From a checkpoint of a small masked spectrogram model: 1.15M parameters, arch densenet.
Rows from block 15 of a small masked spectrogram model, named by matrix and row number. Each number is 128 + 24 x the weight over its row's rms, rounded and kept within 0 to 255. All counts start at 0. After the name is the row's rms in percent of the matrix's.
After each channel's rows are labels from the 100 clips, of 14976, where the channel reaches its highest value: "band" is the frequency band that holds the peak. Only what is clearly more common there than usual is listed. The data: strings of digits, spoken by a formant synthesiser in many voices.
# conv1: bottleneck pointwise conv (model.blocks.17.conv1.weight, 96x160x1x1), inputs 80-159

conv1.23 109 [126 114 115 125 132 114 126 154  86  86 112 121 138 145 103 141  92 154 125 113 106 114 124 140 137 112 144 173 145 128 139 164  83 137 119 125 119 170 109 128  87 104 106 160 131 127 143 106 184 159 106 100 113 130 127  98 121 151 215 124 133  95  76 143 101 128  89 128 146 134 124 164 138 104  93  98 114 139  85 170]
band: 0 to 250 Hz

conv1.66 093 [134 163 116 127 133 151 118 161  97  62 146 120  99 123 154 133 144 161 134 121 157  93 116 131 169 166 131 126 164 103 153 144 122 139 126 106 118 139 109 150 155 126 120 154 130 152 137 120  96 130 137  93 128 128 162 116 151 125 123  85 128 126 144 102 141  85 119 144 117 156 110  70 130 157 158 178 145 160 119 156]
band: 0 to 250 Hz

conv1.11 105 [129 123 117  95 108 145 158 131 145 115 152  92  91 137 123 107 111  74 164 149 113 175  95 143 170 140 118 133 110 141 122 145 124 115 108 101 123 150 168 112 151 145 140  80 120 121  86 135 102 105 108  90 138 135 170 139 158 136  98 109 156 133 185 165 125 123 117 138  97 138 118  91 123 162 157 168  97 121 132 117]
band: 500 to 1000 Hz

conv1.76 102 [163 114 123 124 122  85 138 128 143 160 156 123  89 112 140 137 115 107 122 151 153  94 134 130  95 161 137 116 127 207 123 148 103  90 139 106 147 130 148 134  97 116 111 101 111 125  91 114 127 134 158 100 123 118  92 159 106 125  79 115 106 104  78 153 139 147  97 100  87 131 128 100 136 146 133 175 113 124 106 111]
band: 1000 to 2000 Hz

conv1.18 106 [105 100 139 139  89 120  92 159 183  99 132  77 135  84 114 123 137  85  89 120 155 152 111 155  83  94  88 158 130 153 102 162 144 169 136 153  81 124 118 100 106 121 116 148 120 150  83 133 128 112 109 110 118 134 126 118 112 142 125 135  88 160 114 121  96 137 114 144 126  94  89 140 114 110 127  96  96 137  90 139]
band: 1000 to 2000 Hz

conv1.54 102 [157 131 101 113 148 129 171 122 105  97 120 156 114 110 132 129 159 122 135 101 110 157 146 125 151 101 137 106 144  97 166 105 140 130 119 102 117 103 117  96 110 129 139  89 129 155 134 156 141 157 147 137 119 121 145 145 126 134 140 137 168  97  91 114 110 122  70 120 114 121 129 187 114 142 109 125 123 114 112 146]
band: 2000 to 4000 Hz

conv1.55 095 [168 199 155  90 125 105 152 114 139 129 155 120 110 126 176 138 128 117 146 108 100 135 102 104  89 150  95  95 126 162 108 137 107 112 122 124 161 101  98 132 182 133 146 145 114 144 103 152 139 121 105 127 154 150 112 148 148 120 103 116 151  96  95 141 149 112 127 132 154 150 124  84 100 160 156 187 147 124 161 131]
band: 250 to 500 Hz

conv1.90 117 [123  64  83 172 107 135 163 122 156 127 126  81 155 138 102 137 151 144 139 131 125 157 133 111 145 104 162  90 134 121 114 119 141 104 143  80 118 142 132 116 110 129 133 122 110 143 161 139 104 145 118 155 134 148 165 128 126 145 158 137  79 135  95 103 106 132  99 137 136 133 127  91 132 135 153  70 141 145 159 127]
band: 1000 to 2000 Hz

conv1.48 091 [162  59 157 107 140 114 115 125 114  88 113 150  97 159 114 127 150 158 130 165 212 111 160  93 133  91  68 120 117 134 145  88 121  97 128 127 142 141 134  94 151 101 122 102 133 149 152 148 103 164 103 130 114 135 103 142  99 122 145 129 128 100 158 121 105 137  57 138 135 142 108 104 121 138 174 109 138  99 166 128]
band: 250 to 500 Hz

conv1.89 107 [148 166  78 186 139 133  98 112 135 130 148 139 117  90 132 173 122 148 148  73  97 113 134 129 142 117 130 115 118 115 159 100 104 124 143 123 122 136 133 102 126 129 116 107 121 177 174 128 111 144 144 120 138 140 127 159 107 134 232 115  96 107 109 123 132 144  99 126 119 146 100 134 130 114 100 142 107 131 160 130]
band: 1000 to 2000 Hz

conv1.87 100 [117 160 133 143 142 114  97 139 190 132  99 147 130 135 109 133 119 149 129 134 136 133 131  81 149 113 173 114 137 130 115  86 111 125 156 117 109 135 118 110 135  92 149 128  93 102 106 112 164 158 130 132 130 104 109 106 132 113 165 106 158  57 128 114  95 131  94  98 119 116  89 102 114 148 165 117 115 139 134 139]
band: 1000 to 2000 Hz

conv1.37 113 [107 157 103 129 157 155  99 132  96 118 132 139 132 127 106 116 144 115 118 194 136  92  93 161 130 114  94  99 111 110 121 108 131 117 132  78 140 115 140 106  97 123 117 110  76  87 125  92 106 136 142 153 101 114 155 100 103 114 110 126 135 106 107 145 137 142 158 103  81 120 125 137 127  84 105 122 126 110 157 139]
band: 250 to 500 Hz

conv1.29 081 [148 116 129 176 119 148 106 124 146 115 130 168 192 111 163 156 139 122 164 128 105  77 159 119 115 139 157  95 132 134 155 154 122 135 154 162 134  84 149  79 144  91 133 112 119 168 165 168 119 129 151 130 127  98 112  91 156  98 134 166  89 123 113 108 130 129  70 103 155 111 124 107 122 123 135 128 146 149 133 123]
band: 0 to 250 Hz

conv1.58 081 [108 117 135 142 111 130 122 117 142 143 107 156 104 122 138 103 141 108 123 149 130 180 142  97  84 105 118 119 127 119 155 120 130 124 135 106 126 116 165  99  68 116 149  96 128 187  91 116 115 114 180 108 151 115 110 132 121  97 170 132 145  98  84 175 120 122 104 107 156 138 103 112 150 142 141 146  68 144  94 151]
band: 4000 to 8000 Hz

conv1.14 108 [113 126 163 141 128 102 102 112  93 199 143 143 149 134 119 136 116 141 115 162 142  90 108 109 132 119 160 104 127 126 120  99 142 139 139 114 118 123 154 110  95 126 124 157 154  94 162 124 110 149 118 124 104 124 133 122 146 107 153 127  85 137 136 121  85 123 152 135 123 123 129 107 138 126  82 139  90 113 102 114]
band: 4000 to 8000 Hz

conv1.24 111 [118 187 136 119 142 100 106 117 210 131 119 138 134 138 110 107 118 136 105 120 129 123 130 102 123  76 127 147 136 130 123 125 111 157 121 143 128 118 116 101 123 118 121 135 100 101 151 148 146 141 119 128 118 102 151 140  69 135  84 111 123  88 112 141 115 120 145 149 125 134 121 160 121 122 178 102 148  91 162 201]
band: 1000 to 2000 Hz

conv1.7 108 [117 104 133 121 123 124 172 157  89 150 110  84  90 126 126 108 127 135 120 170 186 158 116 147 129 126  78 149 103 177 130 137 103 133 114 121 136 130 158 138 135 147 111  96 118 111 136 158 151 156 109 124 128 104 141 124 124 114 139 117 107 151 148 148 119 161  88 114 129 117  99 174 132 121 114  64 128 139 152 133]
band: 0 to 250 Hz

conv1.85 078 [110 138  76 129 156 136 149 149 129 142 117 128 152 104 104 132 121 151 120  92 117 112 131 139 114 130  99 145 148 133  99 100 105 120 126 150 158 120 118 156  99  78 131 137 116 151 157  94 163 184 121 162  81  95 109 121 115 138 167 172  82 164  86 148 124 143  99 128 135  99 116 115 105 124 103  94 144 126 114 120]
band: 250 to 500 Hz

conv1.42 108 [151 118  80 141 130 106 126 115  89 121 119 137 101 108 122 153 104 115 110 132 108 122 137 132 121  97 174 141 133  90 150  93 123 109 155 115 167 102 127 170 105 111 122 118 139 154 136 110 128 153 136 161 129 124 137 104 127 119 126 112 109 122  76 152 120 174  45 154 136 124 118 147 118  91 129 163 149 122 134 124]
band: 1000 to 2000 Hz

conv1.63 105 [115 140 136 140 115 181 107 101  83 137 118 135 177 154 145 140 111 118 107 114 152 178  87 136 117 149 110 104 124 126  97 148 135 124 153 102 124 133 134 119  99  96 128 151 101 151 102 124 124 151 166 124 126 138 112 153 152 112 115 134 151 164 144 138 128 131 116 144 102 120 148  91 138 161 129 128 129 173 115 131]
band: 0 to 250 Hz

conv1.67 082 [168 141  84 141 148 130 145 102 165 140  99 115 150 110 141 127 120 107 149 101 171 133 137  96 130  86 169 113 143 123 108 111 119 130 162 128 166 152 151 143 125 137 130 153 117 104 128 109 165 155 117 149 116  98 129 140 137  94  61 157 153 154 146 178 112 155  96 124 153 110 116 157 110 160 140  71 148  93 109 167]
band: 500 to 1000 Hz; 1000 to 2000 Hz

conv1.47 107 [145  93 109 132 153 134 146 123 116 110 119 141 129 117 144 139 177 156 129 130 133 149 150 134 133  83  99  76 116 127 143 126  58 141 109  99 159 139 119 108 137  87 106 101  90 122 194 140 142 121 146 138 113 103 129 145 142  98 157 130 120 112 112 125 160 118 100  99 119 119  99 120 127 135 118 150 130 121 102 114]
band: 250 to 500 Hz

conv1.6 086 [168 102 136 145 156 137 132 145 127  78 127 161 100  98 170 160 109 140 130  84 115  91 142 146 130 123 139 131 128 134 161 138 133 136 125 178 129 161 108 136 184 167 156 121 135 122 104 155 127 169 123 173 142 110 123 109 114  97  79 144  85 135  83 118 161 130 101 131 156 131 141 170 143 117 153 125 160 123 124 143]
band: 0 to 250 Hz

conv1.73 104 [168  88  93 143 144 128  97 121 132 115 136 134 119 110 122 171 138 155 140  92 104 108 166 127 101 100 171 107 116 137 172 114  95  94 131 154 113  72 136 133  96 119 140 111 125 102 133 134 118 150 143 166 131 125  95 156 117 166 176 120  68 108  99 147 132 105 110 141 143 138 149 137 117 150 129 136 103 125  83 110]
band: 0 to 250 Hz

conv1.93 106 [121  80 157 119 116  79 106 119  73 119  95 106 142 108 103 150 151 141 119 161  81 106 127 123 162 120 117 126 134 106 117  94 142 105 124 124 138 104 157  85  89 157 124 135 103 123 137 163 143 126 153 103 110 114 130 125 112 111 123 152 141  99 150 167 107 115 129 110 122 110 118 140 116 141  90 104 116 109 177 114]
band: 250 to 500 Hz

conv1.88 107 [113 151 137 125 106 123 106 144  99 133 102 133 103 140 139 102 113 165 152 129  99 163 141 141 149 115  95 155 134 135 131 129 112 144  95 169 137 115 160 139 153 171 134  97 143  99 106 140 103 111 132 120 132 132 156 130 108 151 173 156 128 182 150 110 127 146  95 119 159  98 133 154 127  89 134 109 138 143 144 109]
band: 0 to 250 Hz

conv1.28 106 [121 151  82 140 116 109 146 107  88 148 145 131 126 122  80 154 103 149 108 122 173 155 115 108 135  66 147 123 160 115 136 108  98 142 117 135 113 187 137 126 158 141 128 121 109 110 127 135 136 138 117 114 114 135 136 139 103  81 165 116 195 142 149 128 136 139  79 108 137 133 105 154 147  88 127  62  77 116 128 147]
band: 2000 to 4000 Hz; 1000 to 2000 Hz

conv1.43 095 [169 141 125 139 153 130 101 120 179 120  76 113 168 114 130  91 120 129 116 126 109 110 139 144 138 112 118 153 155 142 120 136 104 117 111 185 164  88 142  98 121 128 144 107 149 118 114 112 140 125 159  76 112  91 133 130 166 136 156 148 113 140 111 165 115 140 138 121  97 103 148 150 147  96  73 115 119 135 108 139]
band: 250 to 500 Hz

conv1.68 109 [139 158 132 141  95 121 122 117 102 121 109 146 105 137 118 105 127 141 122 136 124 140 138 108 119 117  92 116 120 160 127 129 141 129 117  81 104 117 159 121 177 108  91 126 119 101 154 112 138 147 144 145 125 187 157 110 101 128 151 146 139 134 132 117 126 137 153 119 106 129 156 115 119  79  97  67 108 128 113 101]
band: 500 to 1000 Hz

conv1.20 110 [139 128 100 112 130 136 165 128 125  90  77 144 151 141 127 129 120 130 118 110 112 171 110 101 134 105 147 144 106 128 133 123 108 163 116 134 107 143 131 138  96 130 162 134 114 102 132  97 133  88 114 149 112 139 176  94 120 137 144 118 125 143 134 161 106 170 139  76 118 110 154 111 156 122  78  86 111 150  74 178]
band: 2000 to 4000 Hz

conv1.26 112 [115 102 161 116 115 133 128 147  43 134 111 115  92 141 136 148 132 149 114 151 147 130 131 151  91 115  66 160 130 168 120 138 109 132 126 124 129 111 153 102  70 124 106 133 117  88 158 151 148 130 109 106 100 116  84 122 120 124 134 138 172 162 106 113 124 115 114 111 140 130 189 101  95 110 103 127 119  98 131 165]
band: 0 to 250 Hz

conv1.9 094 [135 154 109 162 138 141 134 127 153 101 107 150 145 134 115 174 121 132 152  66 103 137 149 103 120 126 128 130 118 110 108 124 154 119 157 135  99 148 124 141 115 146 154 164 128  98 141 136 109 141 129 170 157 192 171 125 146 140 169 130 115 106 127 127 151 155 134 134 150 140 148 138 119 112 158 114  82 116 146 135]
band: 1000 to 2000 Hz

conv1.92 097 [122 154 129 130 130 120 151 108 106 145 134 143 135 128 196 167  80 122 136 149  97 130 139  79 151 173 139 126 117  86 157 112  98 115 142 140 117 146 151 135 136 153 148 102  96 100 125 136  79  92 129  96 132 136 140  79 133 121 135 139 164 171 177 137 117 137 143 104 103 141 148  91 118 155 110 139 137 129 119 127]
band: 4000 to 8000 Hz

conv1.69 114 [ 99 135 150 141 109  99 135 149  80  89 109 128  75 142 130 130 149 147 122  93 101 118 155 110 122 136 140  73 137  81 126 119 154 126 112  93 104  94 125  89 122 164 165 128  75 139 142 150  90 125 112 150 141 109  99 120 115 127 122 126  99  99 157  63 129  76 147  86 143 149 136 112 147 141 148 112 131 120 153 105]
band: 2000 to 4000 Hz; 1000 to 2000 Hz

conv1.91 105 [137 148 106 142 155 114 126  84  76 112 117 194 109 154 137 109 106 111 124 122 125 132 148  93 109 127 158 139 120 101 129 136  82 126  99 112 121 127 132 156 148 117 137 113 129 143 133  99 163 147 177 130 116 130 139 135 121 116 100 143 129 108  94 118 151 121 116  98 128 102 167 104 156 125 128 162 121 126 122 128]
band: 4000 to 8000 Hz

conv1.12 095 [141 154 137 146 150 143 141 130 117 142  52 103 110 108 102  95 143 113 123 133 116 122  98 139 121 106 116 144 111 124 141 142 110  76 145 140 174 131 133 110 144 108 137 132 122 123 117 131 124  90 109 134 150  99 111 128 139 145 125 152 115 136 123 125 140 200 133 129 108 128 114 119 161  76 117 149 132 165 129 101]
band: 0 to 250 Hz

conv1.25 109 [117 148 114 151 130 116 179 113 127 170 130 118 167 106 106  97  90 111 128 129 128 128 115  88 129 120 133 100 145  84  94 125  75 107 134 117 115 137 117 136 110 108 104 127 125 214 146 110 130 111 154 136 121 157 137 149 143 133 182  91 147 147 125 107 132 119 113 120 123 141 158  84 108 121 162  80 115 106 130 132]
band: 1000 to 2000 Hz

conv1.27 098 [153 114 138 106 136  83  85  94 133 124 145 114  82 143 135 133 113 112 153 145 126 100 150 132 121 160  99 121  99 154 122 145 190 166  92 107 113  90 139 115 123 139 112 119 144 191 115 162  95 136 146  88 131 109 115 104 137 135 107 171 136 145 160 118 117 102 137 134 124 123  94 131 142 155 136 181 152 125 157 126]
band: 0 to 250 Hz

conv1.8 094 [140  78 143 131 114  99 167 104 152  89 126 136  86 140 100 135 124 128 126 160 112 178 140  74 128 133 128 157 142 122 112 109 143  95 124 127 152  92 167 110 170  99 125 149 139 142  93 102 132 114 131 146 144 140 127 118 137 178  60 138 120  90 105 149 112  84 160 135 112 107 144 123 150 150 170 149 119 110 157  75]
band: 1000 to 2000 Hz

conv1.64 067 [139 131 112 164 168 109 125  98 102 100  75 169 171 135 127 155 114 184 149 106 106 136 120 117 144 106 135 127 154  90 130 128 130 125 125 115 122 131 135  98 144 164 150 124 146 141 147 148 128 138 133 148 161 113 140 121 148 140 131 141 151  93 193 108 142 139 127  81 120 121 134 138 130  94  61  73 134 106 126 136]
band: 2000 to 4000 Hz

conv1.75 093 [171 133  94 141 115 169 166 117 123  96 166 140 148 143 131 121 139 123 156 121 130 180 138 110  91 189 155 160 105 133 161  96  82 132 119 105 122 163 155 158 164 146 152 104 145 106 104 100 132 133 132 136 172 148 165 149 150 154  96 100 103  85 131 132 110 143 140 162 128 135 110 118 111 195 139 117 115 140 122  81]
band: 500 to 1000 Hz; 0 to 250 Hz

conv1.32 113 [125 116  79 162 160 130  85 102 130 132 101 162 127 121 115 156 142 158 127 119 102  96 134 143 126 135 180 158 108 106 127 152  80 137 144  71 106 157 132 104  64 100 119 144 110 153 172  99 129 131 165 123 128 150 124 137 111 138 101 128 110 131  96 110 132 114 146 110  96 143 164  97 136 152 122 109 125 104 146 182]
band: 1000 to 2000 Hz

conv1.4 100 [127 153  72 136 146 119 162 102 149 168 105 110 112 113 127 135  81 127 118 153 149 119 122 103 167  97 118 120 109 104 170 127 161 133 144  66 134 112 146 125 160 142 135 141 147 147 168 111 115 116 154 111 120 123 148 109 159 122 137 135 167 141 147 136 129 146  86 139 115  93 118 152 136 135 101 111 146 125 156 182]
band: 500 to 1000 Hz

conv1.82 114 [127 142 115 106 122 140 146 135 117 121 149 106 105 125 140 128 118 120 127 118 115 153 132 137 149  85 110 101  99  88 143 149 150 120 117 115 145  98 133 144 145 128 124 105 163 134 183 124 151 108 117 137 116  91 148 129 115 148 178 124 122 128 132 132 155 128 107 172 142 100 115 164 139  86 150 173 167 146 186 116]
band: 0 to 250 Hz

conv1.74 083 [ 94 143 166 148 128 162 137 153 138 124  50 111 122 133 123 129 120 106 153 110 103 121 141 127  95 123 135 149  89 113 142 139 133 109 159 134 133 147 145 135 129 121 144 113 127 149 115 114 140 119 115 138 151 112 120  97 128 174 132 142 146 107 144 149 129 166 127 111 132 127 145 143 163 117 112 139 131 124 140 115]
band: 250 to 500 Hz; 0 to 250 Hz

conv1.94 096 [155 124 169  97  68 142 133 138 145 154 140 111  84 101 106 123 113 155 113 187 142 125 147 123 118 154 114 124 163 145 161 118 125 131  68 127  98  88 155 154 134 131 119 124 108 128 143  94 140  96 103  74 101 115 121 132 168  96 109 106 112 109 110 144  97  93 142  99 106 113 121  85  88 150 100  75 146 169  76  98]
band: 4000 to 8000 Hz; 250 to 500 Hz

conv1.1 108 [121 109 143 126 130 123 122 112 188 113 139 122 165 124 141 130 129 139 122 113  82  99 134 125 124 130 112 148 183 146 101 126 133 108 122 238 139 113 135  99 131 139 133  93 140 143  90 137 138 122 123 124 121 104 133 144 131  98 191 153 127 147 119  90 127 116 133 129 156 122 144 203 145 105 143 128 123 111 131 118]
band: 0 to 250 Hz

conv1.21 101 [119 101 149 130 109 104 122 129 156  90 101 136 139 156  95 109 128 124 144 100  67 147 135 125 147 128  55  91 136  91 133  92 145 109 120 134 111 121 143 133  90 132 163 151 114 146 178 108 172 141 147 141 123 115 155 125 102 111 165 129 129  90 136 155 108 125 116 151 143 118 117 136 149 159 140 132 133 114 133  93]
band: 2000 to 4000 Hz

conv1.0 103 [103 127 129 102 139 139 194 110 165 158 102  80 133  92  83 113 113 105  90 119 105 119 117 159  92  98 175 139 140  96  98 154 121 118 122 140 120 135 129 140 130  88 131 129 144 163 124 122 154 140 115 118 121 140  88 132  96 140 122 109 145 111  77 144  99 115 109 128 102 124 111 123 142 134 111 105 131 129 122 167]
band: 0 to 250 Hz

conv1.13 075 [168 143  92 119 132 103  83 120 124 147 166 101  98 124 134 145 171 128 157 151 132 113 154 165 126 138 118 117 116 142 124 139  95 149 127  92 137 161 121  80 148 136 118  88 117 143 139 126 108 127 140  64 141 147 141 131 144 143 110 141 138 163 126 128 167 126 141 135 111 125 126 163 125  95  84 113 123 119 120 151]
band: 0 to 250 Hz

conv1.31 100 [149  95 140 133 165 165 152 117  90 140 112 110 115 102 150 100 109 129 134 107 168 129 102 163 100 126 167 147 115 159 106 176 171 131 154 119 134 116 108 128 105 146 117 100 158 130 137 106 113 154 122 135 116 108  88 154 116 100  80 111 115 134 140 134 120 136 103  95 137  97 129 114 107 148  75 153 131 198 179 185]
band: 0 to 250 Hz

conv1.77 097 [108 113 102 125 134 142 135 116 120 177 163 113  94 112 130 153 155 124 150 138 153 115 113 126 118 110  92 185  99 160 163 149 114 100 148 148 146 127 132 135 107 140 126 102 100 177 204 136 111  98 147  67 136 145  95 113 146 145 136 118 113 145 122 119 118 150 149 106 116 138 111 122 140 144 158 152 101 104 127 163]
band: 500 to 1000 Hz

conv1.52 110 [125 104 123 141 133  68  47 112 134 127 120 118 102 114 138 115 119 115 114 115 121 137 127  99 162 118  75 142 140 153 100 117 134 119 103 152 111 117 135 106 100  96 108 121 150 135 143  99 143 158 141 129  96  95 164 111 119 126 128 151  30 137 180 131 145 145 149 136 122 103 137 134  95 127 132 142 133 110 152 106]
band: 500 to 1000 Hz

conv1.45 106 [116  97 171 109 142 168 126 161 123 105  98 118 159 116 116 127 163 131 121 126 156 133 162 151 127 133  91 156 167 104 148 163 108 152 108 169 149 106 108 148  96 112 142 150 112  85 127 136 176  91 125 123 116 110  93 111 124 130 159 114 115 110 153 107 147 114 148  93 153 116 134 164 115 149 115 135 117 164  71 110]
band: 0 to 250 Hz

conv1.71 115 [143 104 155 121 136 130 101 119 145 190 157 118 119 142 124 128 115 100 118 141 121 102 106 129 112 177 113 110 108  93 109 103 132 123 131 134 165  93 136 139 119 132 135 129 129 142  68 108  87  89 143  98 148 107 123 122 128 112 173 138 159  91 129 116 100  80 214 113 118 123 128 124 134 179 119 172 128 150 130 142]
band: 4000 to 8000 Hz

conv1.46 115 [140 140 137  93 124 149 179 114  77 128 148 113 140 136 134 117  99 115 107 193 192 124  97  98 122 110 108 177 103 188 147 114 112 101 155 107 126 108 124 170 128 101  93  98 132 105 179 123 106 112 131 126 132 124 165 127 146 113 115 101 120 115 127 144 146 158 133 122  85 106 181 173  99 120 143 145 122 117 103 110]
band: 500 to 1000 Hz; 250 to 500 Hz

conv1.59 102 [151 192 116 147 106 105 151 104 127 118 115 150 100 120 142 141 168 148 124  87 117 121 141 115 123 102 109 110  92 134 168 122 106 152 115  88 115 105 132 100  81 101 109  83 146 131 145 157 119 161 145  93 130 165 109 183 126 149  70 114 132 108 139 125 163 105 111 166 113 121 129 109 122 129 120 108 118 120 114 126]
band: 2000 to 4000 Hz; 1000 to 2000 Hz

conv1.10 113 [141 103 175 126 114 141 123 125 118 151 141 123 138 121 128 117 156 136 116 170 106 120 103 126 126 119  82 165 112 142 105 112 137  95 105 130 107 115 144 130 151 100 111  91 172 137  77 115 131 150 151  85 107 146 130 129 136 102 118 115 102 117 113 161 138 141 166 117 118 105 155 151 105 130  93 141 146 130 135  64]
band: 0 to 250 Hz

conv1.34 093 [150 131 133 114 115 125 119 117 126  98 126 112 148 136 124 135 154 149 151 130 139 108 136 104 140 109 118  95 103 139 105 119 137  88 112 107 106 182 106 174  66  95 151 125 122  90 145 105 125 127 146 120 137 150 139 128 135  78 152 111 134 116 148  96 132 136  98 105  90 124  86  72  90 128 130 149 120 124  94 149]
band: 1000 to 2000 Hz; 500 to 1000 Hz

conv1.78 108 [101 114 150 114  84 121 123 139 158 102 143 102 102 134 100  87 146 122 130 146 156 120 123 146 136 112 112 129 152 137 117 108 183 140  76 133 141 131 150 178 138 166 175 151 135 106 101 114 133 126 114  92 104 120 118 112 130 141 164 107 155 162 119 113 120 113 118 128 160 112  78 120 162 117 183 128 108 138  96 127]
band: 500 to 1000 Hz

conv1.41 113 [183 132 111  90 111 151 137 120 182 151 135  84  78 136 123 107 142 109 149 117 137 172 146 126 100 145 177 148 117 136 119 158 113 128  98  86 129 167 140 121  95 118 142  98 140 124 132 109  99  96 106  97 146 144 126 134 150 162  74 101 114 125 114 118 106 104 140 163 140 144  81 106 154 130 112 138 112 112 116 146]
band: 250 to 500 Hz

conv1.51 112 [122 105 160 158 107 157  64  96 139 209 132 148 153 149 123 127 134 110 118 170 142  76 113 117 108 116  69 108 153 113  81 118 142 134 147 162 120 117 137  98  84 125 104 142 132 178 121 121 102 112 120 146 107 142 101 139 130  97 135 122 141 174  98 146 121 108 107 140  95 105 167 153 130 113  81  76 102 151  76 151]
band: 0 to 250 Hz

conv1.50 091 [ 98 134 151 100  74 138 152 132 137 101 119 146 161 127 119 157 105 101 119 120 148 133 152 124 118 122 128  97  76 119  71 125 121  46  98 134 122 132 140 126 145 118 114 152 110 150 113 176 118 136 125 124 121  99 146 115 143 107  88 126 110 155 136 129 153 101 150 144 116 145 122 132 104 141 139 114 124 133  91 138]
band: 500 to 1000 Hz; 0 to 250 Hz

conv1.15 103 [122 166 122 101 130  72 157  97 164 110 128 110 122 129 101 138 117 135 138 120 116 122 100 116 126 106 148 165  94 121 154 133 159 146 113 115 138 130 105  95 118 154 114 116 107 122 133 139 101 139 123 127 146 128 103 141 129 192 129 120 198 116 154 100 100 125 106 131 121 151  60 145 154 133  66 128  95 129 148 156]
band: 2000 to 4000 Hz

conv1.84 091 [164 111 128 134 128 136  90 117 151 148 108 124 131 146  92 104 118 121 134 101 118 121 150 116 123 122 128 130 136 132 121  72 138 132 125 107 138 106 127 119 101  96 117 144 108 145 155  99 114 133 110 157 116 112 124 130 122 154 149 150 134 156  79 100  81 101  84 127 127 102  81  83 179 122 170 155 145 109 124 100]
band: 250 to 500 Hz; 1000 to 2000 Hz

conv1.2 126 [130 122 118 128 136 124 139 117 116 150 138 155 127 142 118 122 156 113 123  98 145 133 123 114 134 101 138 124  90 127 139 102 145 121 149 127 124 126 128 114 178 140 112 129 116  96 186 116 124 143 106 151 134 102 108 102 135 120 115 126 162 131 131 112 132 143  59 141 125 128 125 148 127 135  64 114 110 142 122 150]
band: 2000 to 4000 Hz

conv1.30 109 [114 161 127 102 114 147 136 143 132 120 136 131  91 124 142 118 157 152 127 105 147 107 140 117 120 133  89 113 139 138 138 114 115 131  91  99 115 128 120  96 127 149 144  92 149 128 151 154 100 102  99 164 116 105 111 125 128 127 110 153 115 151 141 127 109 123  61 147 116 106  80 112 121 106  98 134 144 101 154  88]
band: 1000 to 2000 Hz